config = dict(
    arch='nf_resnet',
    train_examples=101725,
    horizontal_flip=True,
    norm='none_scaled_ws',
    nesterov=False,
    orthogonalizer='newton_schulz_5',
    ema_decay=0.99,
)
Rows from block 3 of a small image classifier, named by matrix and row number. Rows with one number belong to one channel. Each number is 128 + 24 x the weight over its row's rms, rounded and kept within 0 to 255. All counts start at 0. Numbers have three digits each.
After each channel's rows are labels from the 100 images, of 14976, where the channel reaches its highest value: "top examples" is what is common among them. Only what is clearly more common there than usual is listed. The data: single toy objects rendered from many sides on busy backdrops.
# convs0: first 3x3 conv, stride 2 (model.blocks.3.convs.0.weight, 144x96x3x3, standardized in use, each kernel summed), inputs 0-95
# convs1: second 3x3 conv (model.blocks.3.convs.1.weight, 144x144x3x3, standardized in use, transposed, each kernel summed), outputs 0-143

convs0.52:115147106094153099120113121152124156151116150111170147122111141142098119129125118131104144167139095127083148120121173154139110110137138173117128134139102098116152110103164133117074112094114134134133118116165119151149125097081132105177143113093142165125182146137070151121146133098172104136
convs1.52:141113132136125164191120160150142136179137109142165166094125104181164128103088115128124091152160138100135158141098134110090096132154107113129135134134126153141177126126133161148127131109130121154113129129129160134112129154111142115099052123101080136147139064158126142143118139174128097124097132117103103089124147114150149136117135119120102127105135130146093127137102121128175152089088151144092143139139118110111085158126112115093149
top examples: yellow

convs0.35:126167140127155103108086125155118129178148117090126143094142133093151118120136130098126120127133123107149069100129073091154107113163143147167126136149142100117151139120139132185141117101137126143137132125116136145142117105098080097131128101155117170166139136121122105102129138146142208122
convs1.35:141101133117147146122132103108136193167154126147124122138123069089126131134092132114151117156088106126156139126116098163103157180114157096090116166135058127106163157145147146114132155144152141120091158125112125150113123121118091138150199134159092102095118127141112116113143116132127117124131079138123123104118146128150145136097107134147091142092123114136144126171136095151129164110150103155113137105120120122147127140121107064096155
top examples: level

convs0.108:144168151120129135121167101103109154143116110143129129135135109124078113139101143172158189137076143113151121127101136092109157171112127083158118126151129122093144126096132134099125130136080130088109182117153147171131132100143124103146132102114136128114159108099141154106146089128121173139
convs1.108:164087126143106176129132164102137151186094107136134174125122114122149140100120116136144143101129129148109139133116069136113123142118096145092143123141116141141148127138106116119164121128113138086119106182139124195120127139148157146131139113136108121105102153156105129162153139163083105142142124141095158133125148106155163109107156128194127090141076130146146112119133160148189165164112106108116134101139169128144123096121112147132160
top examples: glossy

convs0.19:090133156132128123103115151152171102112116135156128118166118126142117173147098148085150192147108095121125127106107120135137154108108180124137160151080119148171140117116094155099151137126138137104093067124143093134108136163154151130119105125102140120149118140090128103134097137114083147130
convs1.19:141133117103148169125137107116085190127110086192130148164150082125171144173193134138120131137134155143138146157141116137086139122161097108114155121138131118119127110144142098130120149096170128113144134126149105119140131088123152139139122117092156222105107177121133147147130104126144142113145109132189143127132122122103119132129140151157138137117104129100139141128079127151130100118135128104152117132127156177121169128137161148118124
top examples: metallic

convs0.114:192103111152140132082140162129119131146134129174107117124142127161127081122124068087105146136126130144122128115122091100112165124091150132127145135135139108181119145109143126202119117128149135128093107094139150175130164122122118125134148151142136124113078111108121103146140096156095109133
convs1.114:111115110133131129138163093144080171078151139095158119136120124080096170138104153143109122110105115169117111143120143131110160082130146133158094170085104097117147179141121132141130117120127152065165109181116110141172071097140151153139136100155142131133125118125134127148097125155124125140119111148128080102165132132132119174126090119119125094119143124142153121108127152107081146138140145088153133147168147096132123113115142140102120
top examples: glossy

convs0.34:109150154096142106110118126115103112205130133153151139124101161124129122127131127141117128080111150110135114122132101074140092160127076148172146145118106108112114144142126124119144107115126072126106153135140069131119137149107090149189134160124139154136124134107149162135129148123147180158
convs1.34:118119120123096152138146116162130141102094158123116109121171124120168137131102154094145137143106073091147136171126127143104149110131158113134165114126129141148156164094074142108132148134114169117084112108121086119102121131107154106160149113151107112165121082114083142090123117158141113104148155118105124093075127106099099127116134122100132108080150136135126134134125096139129148132105128143113143106097078156138093176090078105101130
top examples: glossy

convs0.86:112130147096128131138163103145109110145115108123132141145127160111116111103107104114084055073134134126147109168144107082109123174150135145102119126131150112113100172129162137144104109155112144114139141129149079152158148125096147114134129133129072140137117164152149137153160098185128130140
convs1.86:125117111136132086142139153168117120120150099171137086106135146112120132110111159093107160121134100109170139112090155136154109102085156123133102094116084092120145200092136132150158103094112146101103121106163133124159108102126136158138174113166097099165143105147090126097160097137181127117148103131107135117110151121136134104158141114139120127117150127126155094125123120106122117151138133147160173111091117171110151157127087138104124
top examples: glossy

convs0.4:110125094114126121119108128120107134140095103166156152092125111111097146136164123096155106118155149120121138176131137078131114194083137131136119085158122146102189148178108147111127146160122125114137115100149143094088139111102155103108128103149105138168149137137163142157112134139140103102
convs1.4:144152118075135078112137165146116139098132112142111124184146114165122134114133103149148146164169170080155155125133147101114123122118143147116117133105125136076113143135104079070095114108181157184161114120121077111114178148131113111142145133137143130126113136103150151112139122135120122107088135120103142117127161133117123156117164132132119144153156127134103133059147136122101125129130139093079109123106119103124134166147180128117127
top examples: metallic

convs0.58:144138160123122128137136117123119139113142119134113088106118125118135166179073156150130198098150106117090119124087191079132138132120100123133154129111148134112167141153101169091156159123121097147128140122119110169130128129108173109122126125149113137130087145104137113123107126144162083096
convs1.58:116138190149119147130133097126126107142095177133164146179117134138117101144136155173151130152131134130109109095107150129099125128118124130111082099127172123105149091133096153168107142124150133093161135119112087103075191139126114139107144132125154161110147111086131118160150119109098124111082118115150169148172107122065097137148147130111166128092125160107136098122078150116130147116111132115112109144117120122119123151147160140161126
top examples: metallic; yellow

convs0.12:158133098133113117111101147143140123131135121119122104116108167168103100137123091129137083118143111126119133146174132118155120110124141114111152130096106116141162143128159141162097114128171121130093079118111119075147084139106144098162133196130130120123104190122169138111129176155104102126
convs1.12:146159143112136136083132105070170172126087163176114072147184142144094101109115133083123074111137120110127127110113078132188138100108141119089138157159104148086090094128145147135132139102144131161161102124099147132135123128138140096114130107124107120110132133127136091137113164102088125102157095108124161139153141137134118101132103127090158126119135143126107107120128119130074115115139127133091124131136117115138122080112130103135096
top examples: yellow

convs0.23:088130120105121157103157089134121131177159108142119150178135131093101152161130096117132135153097100137134101068120136097101110143122120144110078133127111148153125156136100129088146087160111077126116152166169101151108114133140149107108142113152107126140166123150122123125171146129134146161
convs1.23:113115070157120191101138157110163111142193082086150174111103106163153108104149116111137151126129097160144116099097102139112098123120145130115134115124119148159140110129125135115163113129106100093107118134153105131115101162111132116111131132114105119130096152128085123101134089161113137155131154110127120116108115120150146095104154135141139123095082121150124109136097059097164141124114114099134125087120148129143136109086071096126141
top examples: glossy

convs0.88:135163193161126145122145127132104145065096134154114104093142128133158109102099172128106102118158118152099095100129082124159104132136106133138145124116119160141088146124115126124113132139136115102102110149123099143175143110113116128118121133108162165121145101156089193166150140125152154140
convs1.88:131117143154135110131135137140153116102106177104148078139121153145140123115064198155117127136117131136131113105132131138122121109094125143139119112109109113093142135105113124132138127058090143098142150088113109110084182121147130114172114105151132100175133114134124092098120118167139139125102103120157131122138150113093123110139142102077118190132132125137138133134139090142102135126126106144157127112092082126085133133188082097116143
top examples: from above

convs0.33:087113140124138150114119141109089119164113139125107141159094079109158161134145133126125092114108122129120097158120154109147167108139096140144141112124145121122181083169145149125104123141152110110119123080189104165111144131134171135116126102148127110120110157148161156159107099153109087090
convs1.33:154126119125163132056173148122119151151116115136093116132101128098106172123132136176140145101133149149142124116170166125125132132142134122080076100164134112119115134169131111122137138070105120135119101152143123145122159096176140127133127148157164092148109135102109153092153128136135105145143083143130120111169143155109093138101144184132112131134121120140126083096160141109075127091119146145116191126097152142123154122123146114130117
top examples: metallic

convs0.98:098138096138130155097180097122107089145108097147141120179125162118143098055158127132125168114148120122126143110155137132113091122126128078119159149101100148098158127106120140110148137150132091102111125166132124144100158143141116147128118161169094143142096148114143126129095104165155122149
convs1.98:154164067094133126103144119136110102069136122111145111115116122110098086099189113126123144159111125125132134091153117117130129083137108129192152107145149138115149153116130118115109129173122123122140116127111139122142139170149146134145133122100181109104097102113125091115152087106120150139112161107127127116132112123121103079139115109111158167143119156132113112170103126144079155132089135124120107146196137139102160131104139164097086
top examples: from above

convs0.50:150142160156133105133193140085125128130117110134130133125168151134166154106132088148180176148146106129137132110174102109131085147114085142140139132075164084091116112172099128147125113100121114106127133104115126128134156153146103082108142151135127139150136123118100108154131099104114102134
convs1.50:088117138159139117124147154137124122154147124082114139116125109155135145149136136129112127153119110161141103140100158132105105122142143116172114107130140140150122096134142107157152139140094138078107111105135104097115122119136173100130119092120175155161141119128156116131143111197111139150109123120103071142125099101079100099121177104088146178106132102126094101160062138126140162105074128094135159102153120132111144159103120123112144
top examples: glossy; red

convs0.84:137117128121147141100127081150111128131131120145164138190107139119113159105119159155168120136078131107141125089134096171120097084180097131123177143135142109114108119101132147159121124101111117123116135122145110122140141149115113079154137109123159145185086162159094111124134114124107114166
convs1.84:158163119121129105130073118134125076091148122146154143098081101106091155124149111095154121138149133127112142127105129100146130152141106124109165164139134150135145133067146118132105138165138113148098144115164166136162109110131114142122132119101098061071121107190128126188115133105107130112139154117130157151083143156141143110116104107131115127146136138130085103130134133128142140155148163155134137110124104127172167106134085162133110
top examples: yellow

convs0.92:104101127145114140128154160105114126121116127134027164133172170143182124094136129106156155134148094140132098137114127094143154117147116133173155090118155105122127117147148159137153108102146123132110086126134141126128153161092106136112116149120152131110130089102100146143158124125118088140
convs1.92:144118116120148174155121146148070152144144151129100106138135115103139131126128141095100149142069089143134092097148168111132111125131127145145113097119138129105173171089094145157128152129103172095151128146150112109155125083083188152140120136146171150136115110166100131131146137153162117131141130125145122139163119137090119104130179077100160117118144093108143109111087132110109096120126140105159158120109105165094143147109128122132105
top examples: glossy

convs0.115:141117172077146129122109119111135109138161078129152105094134164112157114143087102097087103096113144146170107138110119130152087165150078175144113143159134143154092151142142130097134128119122132140135095142132104141128131120118127120146120116157104111122144112154151133145141106187139188099
convs1.115:124101122138130093179169099156129108105155121099099125115172149127131146099092161124140146156087134154126103132143114127103147151156142094129112139150098126137142166159102145107153129125132141091150152149155132158144121128124131162121127121197094151138169130153080149094136159128136159140156104130114142090118177139123180136117085140152111145101140163120161155105173123108107172118133121155148150100144111137160117112119081146099120
top examples: glossy

convs0.66:116146097163133134117114113118156143134106183119124104122112109130141102121111115150161121137124093094144103138145126130136145112113139128067174167148112124122148103174122136200134109124125115161110098153154104086108104127100143121123154120135131103167185140145125150104099108111160075121
convs1.66:154145094097160125098106142090176111163079124104141122139143095117138121117151099099132117103173117089141097142112121143121106117137104186107134155168145124122128106105125079166103130102144113174097119068121122120108123150151141087113095139118125095115118082099111100159131116108086105164109100109135118135135101113119156140149113109111150130176114090127083109095109105142141115117159150111146134122147116086099103144102110139126129
top examples: yellow

convs0.8:184117129148143129091109068151092107118141121118130067107141137125159118159090119147143168106131134164122100105131184127087147113119113103108166128093189132152139152141144175156158160118108119154122151117137092147125100116115132108141122132133128122139119136106093151115106164114131133128
convs1.8:102127129138122078109111080136127083132141154121154103123116137165117136128150153166117109137117173112131125100127117123109137136119145126111132147107109138130153099123175084129133183121109129144109118122087108092111123108163122114151113099107152140131157117135125118172153128090143159104128127131094122168143101160102105109162197160102161126107144119093118165113103229134112128128120100140155112114153156099138105151111148124128131
top examples: metallic

convs0.41:152091128112105145142097134104134138155119080194135128108137108101141127131130191144107107104078146130148105119127110100133147108150137171150142118145127091108098143149133133157109118116125157138067115088172120120181127108151179094123154142141162131161125129122127115131104109119117102124
convs1.41:166115166119157130140126142128109140132119133143140152132095149133105065160143130177122159132153093142109163125108122095132125105164150091115107103139154136166107103158163147085107146164101123172085135153134135126173128085135150091122103172122097093110155157109092151133146107167141124116154090123116133132102097122105109106149095155113140138150122132135115164097093118130122077164129120130116154159102103140106156129171132100144129
top examples: from above

convs0.121:141096131110112115135127100116127163149139133130083114162146101142121159136120130144082110073096123134165108171127137144121129133076124124127139144106157129127148136138159130174157124165096137126095123104153139129125174174118108066155132104088146110120131110120124183151108128165091134101
convs1.121:111148094144146153086156173172135159098101119108133113166126148148104154157153124137160175142134182129151152136138142131147165144165163135146146165135150150155091052167116117117139151114126111142119128144094110135132142148133124116156089117144133156131092141116146177159130107121156169139136111143125115123111169162131146149150137171136145167146143118130153128105135147129138106127132132098146157151150172100126117088115154069141132
top examples: metallic

convs0.141:124139129142136123070160190082120133130147102121116154118150148115152117126095122104121123107090140117123114118158094103125116157101129186166135144119148102127081180138109115151099130153167114142117103142166095113124124145159140145130132113107108136098160126155115097162111069159136116131
convs1.141:105094105133115156130166125132070172104094125118148090147140114069114158131117139094114128163097126149149157138110141126121163117133170103154121123105122082142152144136151140152120125109140182068116113159142087127144143087116181132146133116168121125148126130123133185114122104162129140109152124189146063140129126111108122163147146153135139135109155145116126135122120142089078112146151110088154127138118118126139141149121124154137151
top examples: glossy

convs0.21:135114144101123138071156172106117127133115117134115158137126138113149136094110141106118161122111142125162128085173108088100131169139148110172151120122129134120102160175118182088138089137136131134133069182142108123112152153125105123145138123139118138112148098105088117166153089133113152129
convs1.21:103109144159136144112165156146078145137129121074131126114122132115134154148137146113130138156105095174095132149107132153099109086144169099148123149100134125136180150117108132145118138160108155062103120132145093093153112109087169121153123145107159149135118129110124111127122097177129108123095147115146076099155100142100123177137121113126163134082152115136118146098084131107119156101157115100146124128146121134108193155122122138119114
top examples: glossy

convs0.48:175110082157136116070106132135098145141155087144125136147097125106119126114093118108124149090110181114114114107098119105118147153146145117115150135134155099137136179136124112183140131156136135104122100149138143135142150107136120161137091104132118132085104133155170150107153112191155136100
convs1.48:113129076146126124152119147189132140108117139110110118127129106105097106144113159119144173155131140122139147097098134133154156118108172110126101079130110125131117135091110126113167133129096128083137112165110120118167135113135154066146170111170098107133110110161095153113183111142141156135166128136109130101117183096117095140114141124125140118118115082126153165141131109130083107082111131078114150125122125137138156140102087106143098
top examples: glossy

convs0.56:092128109145109135126112095143116167098132161145164134158106098115122135144180090125159080188112103138116142117150106137110131097124126095125138129129146120124125091114157101151107118117156128130115087139148104087120095120111134139115165135141141124145166122150096133078165139160196146140
convs1.56:136112128117153133117090146074186112192069110116123109113103147118100086104125109142111123085131104111138096103143100108115053149132167129124133134146094121159121143132135111140117113122141089177119136113142158163111099135137087135106143103138100098111122083094114116153119128145146122120134090122144120097091128130093149098117106106120138147128128142134125081116123089112161084118152173149089103114108127111115160121121105122147128
top examples: yellow

convs0.6:133101142125158138110162093135126094105105125158141102154159136146105124092148136149142115131112131145134123101151114096121098097148154085144150169141098104117133131153167132129088133096124091123134127106147153152115160125147082081122084155125142155139167096110167105140137163075113172139
convs1.6:101109113099088124112112154128098190102133140120140183136147137084139151139099108117117118109104155129124146143100123121170123154172122110121163125114099098155146157092073154120140101173135177110122132134089130138164107147112200165158147131140098132101140114155150149140120139125130132128151118120144151114139110137122137120113069125150149082143111120151113125110101127123077090145146095149151149112158152126155153129171146149139134
top examples: glossy

convs0.99:168114093149150137134170145117126113129147136125104117097171119177135083154123125191087137142125108099135090150129130135143154137143096114117120124138160105143138095126119116204126140087103146122113129092101109145123121168113087079142105153146139125104128158143132143142140131137082123103
convs1.99:094126137138126127114103110153149149082109133135131102143170078155088113122073109140140147118134152121119115163134124117150183091078107086103136159104081118078131130146135173150160134128152093128159126123081133096114126152122137103165136088093142139130131157150122134155133132120124122150109105131104145118111123115128105110120151121133115094125126110144142118143136204146165171151108177071146128113140135121117137127118127085098151
top examples: metallic

convs0.63:101080102109141114120078141136129140102160165120150113139103118143162134178101160145145159139174100199128094149118130125138175085095136152165112119107149126121144109146104143118123118120133120123133114156170110161101139120120158164125117143123127118118094127107115108106076100106100141126
convs1.63:145159159123130156125136106125140134114160141086070153161075134093149162151150138146119133123149181144126126162087170154121165160156153114102115137116125124128131084118187135099131115137148117073084129107120144106136116096121105144103129107097122130109115165148125119173114110109164130116143095126157136156120097128160159155127124116110099163109120146129147152118120188148151117108129127133167117138158155160176155104139148131149119
top examples: metallic

convs0.30:141120153151094162159131121129106130130081115139129140119117134152178142126086090141158127122193165123077162096114171141135095108138184107130147156142147106131114123126120176168086120098110105118106098117097142138117151110119149119161095135137134114147111117100093117106143110139138109141
convs1.30:119157153113135185132135103092124146153168162157148151132161151143153089100100114122139111149133128146130128132111128122115130127089132135126104106126174087113119136152112118151119167114176116157123120118131106126131182130108092119141135133127152153126128115118133109214162116083122121077103137143138137145157128131079127144159172137084118156107153110104116104154147120147096105096114153085098126165149095094144107108116170105132125
top examples: metallic

convs0.94:095155145143139115141114145110117114136143128136120167127137136116131095089111122124111153134112132154127088126170129072120073182140151127184151098169095115127087132161146101133140100113117131126105111119140138154135171125103100101116123112153110132175142095123120140183115098135113182143
convs1.94:130125144145148106153160133140083128159147141087144106117121095132125130136109157116116149142099110151152139113147150114120133116109138122193133113162114125152114213127104139127131147120107133057117128139165133150138131126107151161104155144142142131151095110140112151163167117192174165155112122142142102128146138080095173121126099119164184094116124114137142126139077150130126101144109120118158143087119133133143147141111106142108101
top examples: glossy

convs0.110:156126178122104130134096125132137137116123135115105099109153125100199119107089127110123188143163126160137093133092128119094139115143155103163142155124155130163135131091135153134128157113096104108062132133179150125147163109141070117114098121123154128118152114113113144120151106121108122136
convs1.110:090107133144112142145114141113145106164144123117118142141102141147114123118095171148140087161108154162143125138094116194125132162125138125114153141095119093094143099138093160111155157127180157125095144122119132125134152067129101140129131148101123147161150162129146101123177120116112105108145114138101152168133123146140173132125140118095098118082128121100127205140161156145124100131148087127177119127130149104133103091153161118143128
top examples: metallic

convs0.59:139148136106125118101130130170108126135128125126088138134112142146115127089077137097133108110142171128139153188171122089115150131123140108128183110120118172089158137089166130087118121131114142152088145173130115165135163107094107117148068120140112131128108146108156142133139114141093152121
convs1.59:133090135147086072118108128085152138119081101155151137106190118103151150134117127125126161109140107094117161159098158109113116138163127125169113151108136114106145114143120149124112108141126131128151126113069137143178104109121155147170125157074124097137125149145171133081112132143126137146126146204114173132108143124141115119096112142157116134159121116090152102126134142151103082169119090117120130114106140132106149134150102149113123
top examples: glossy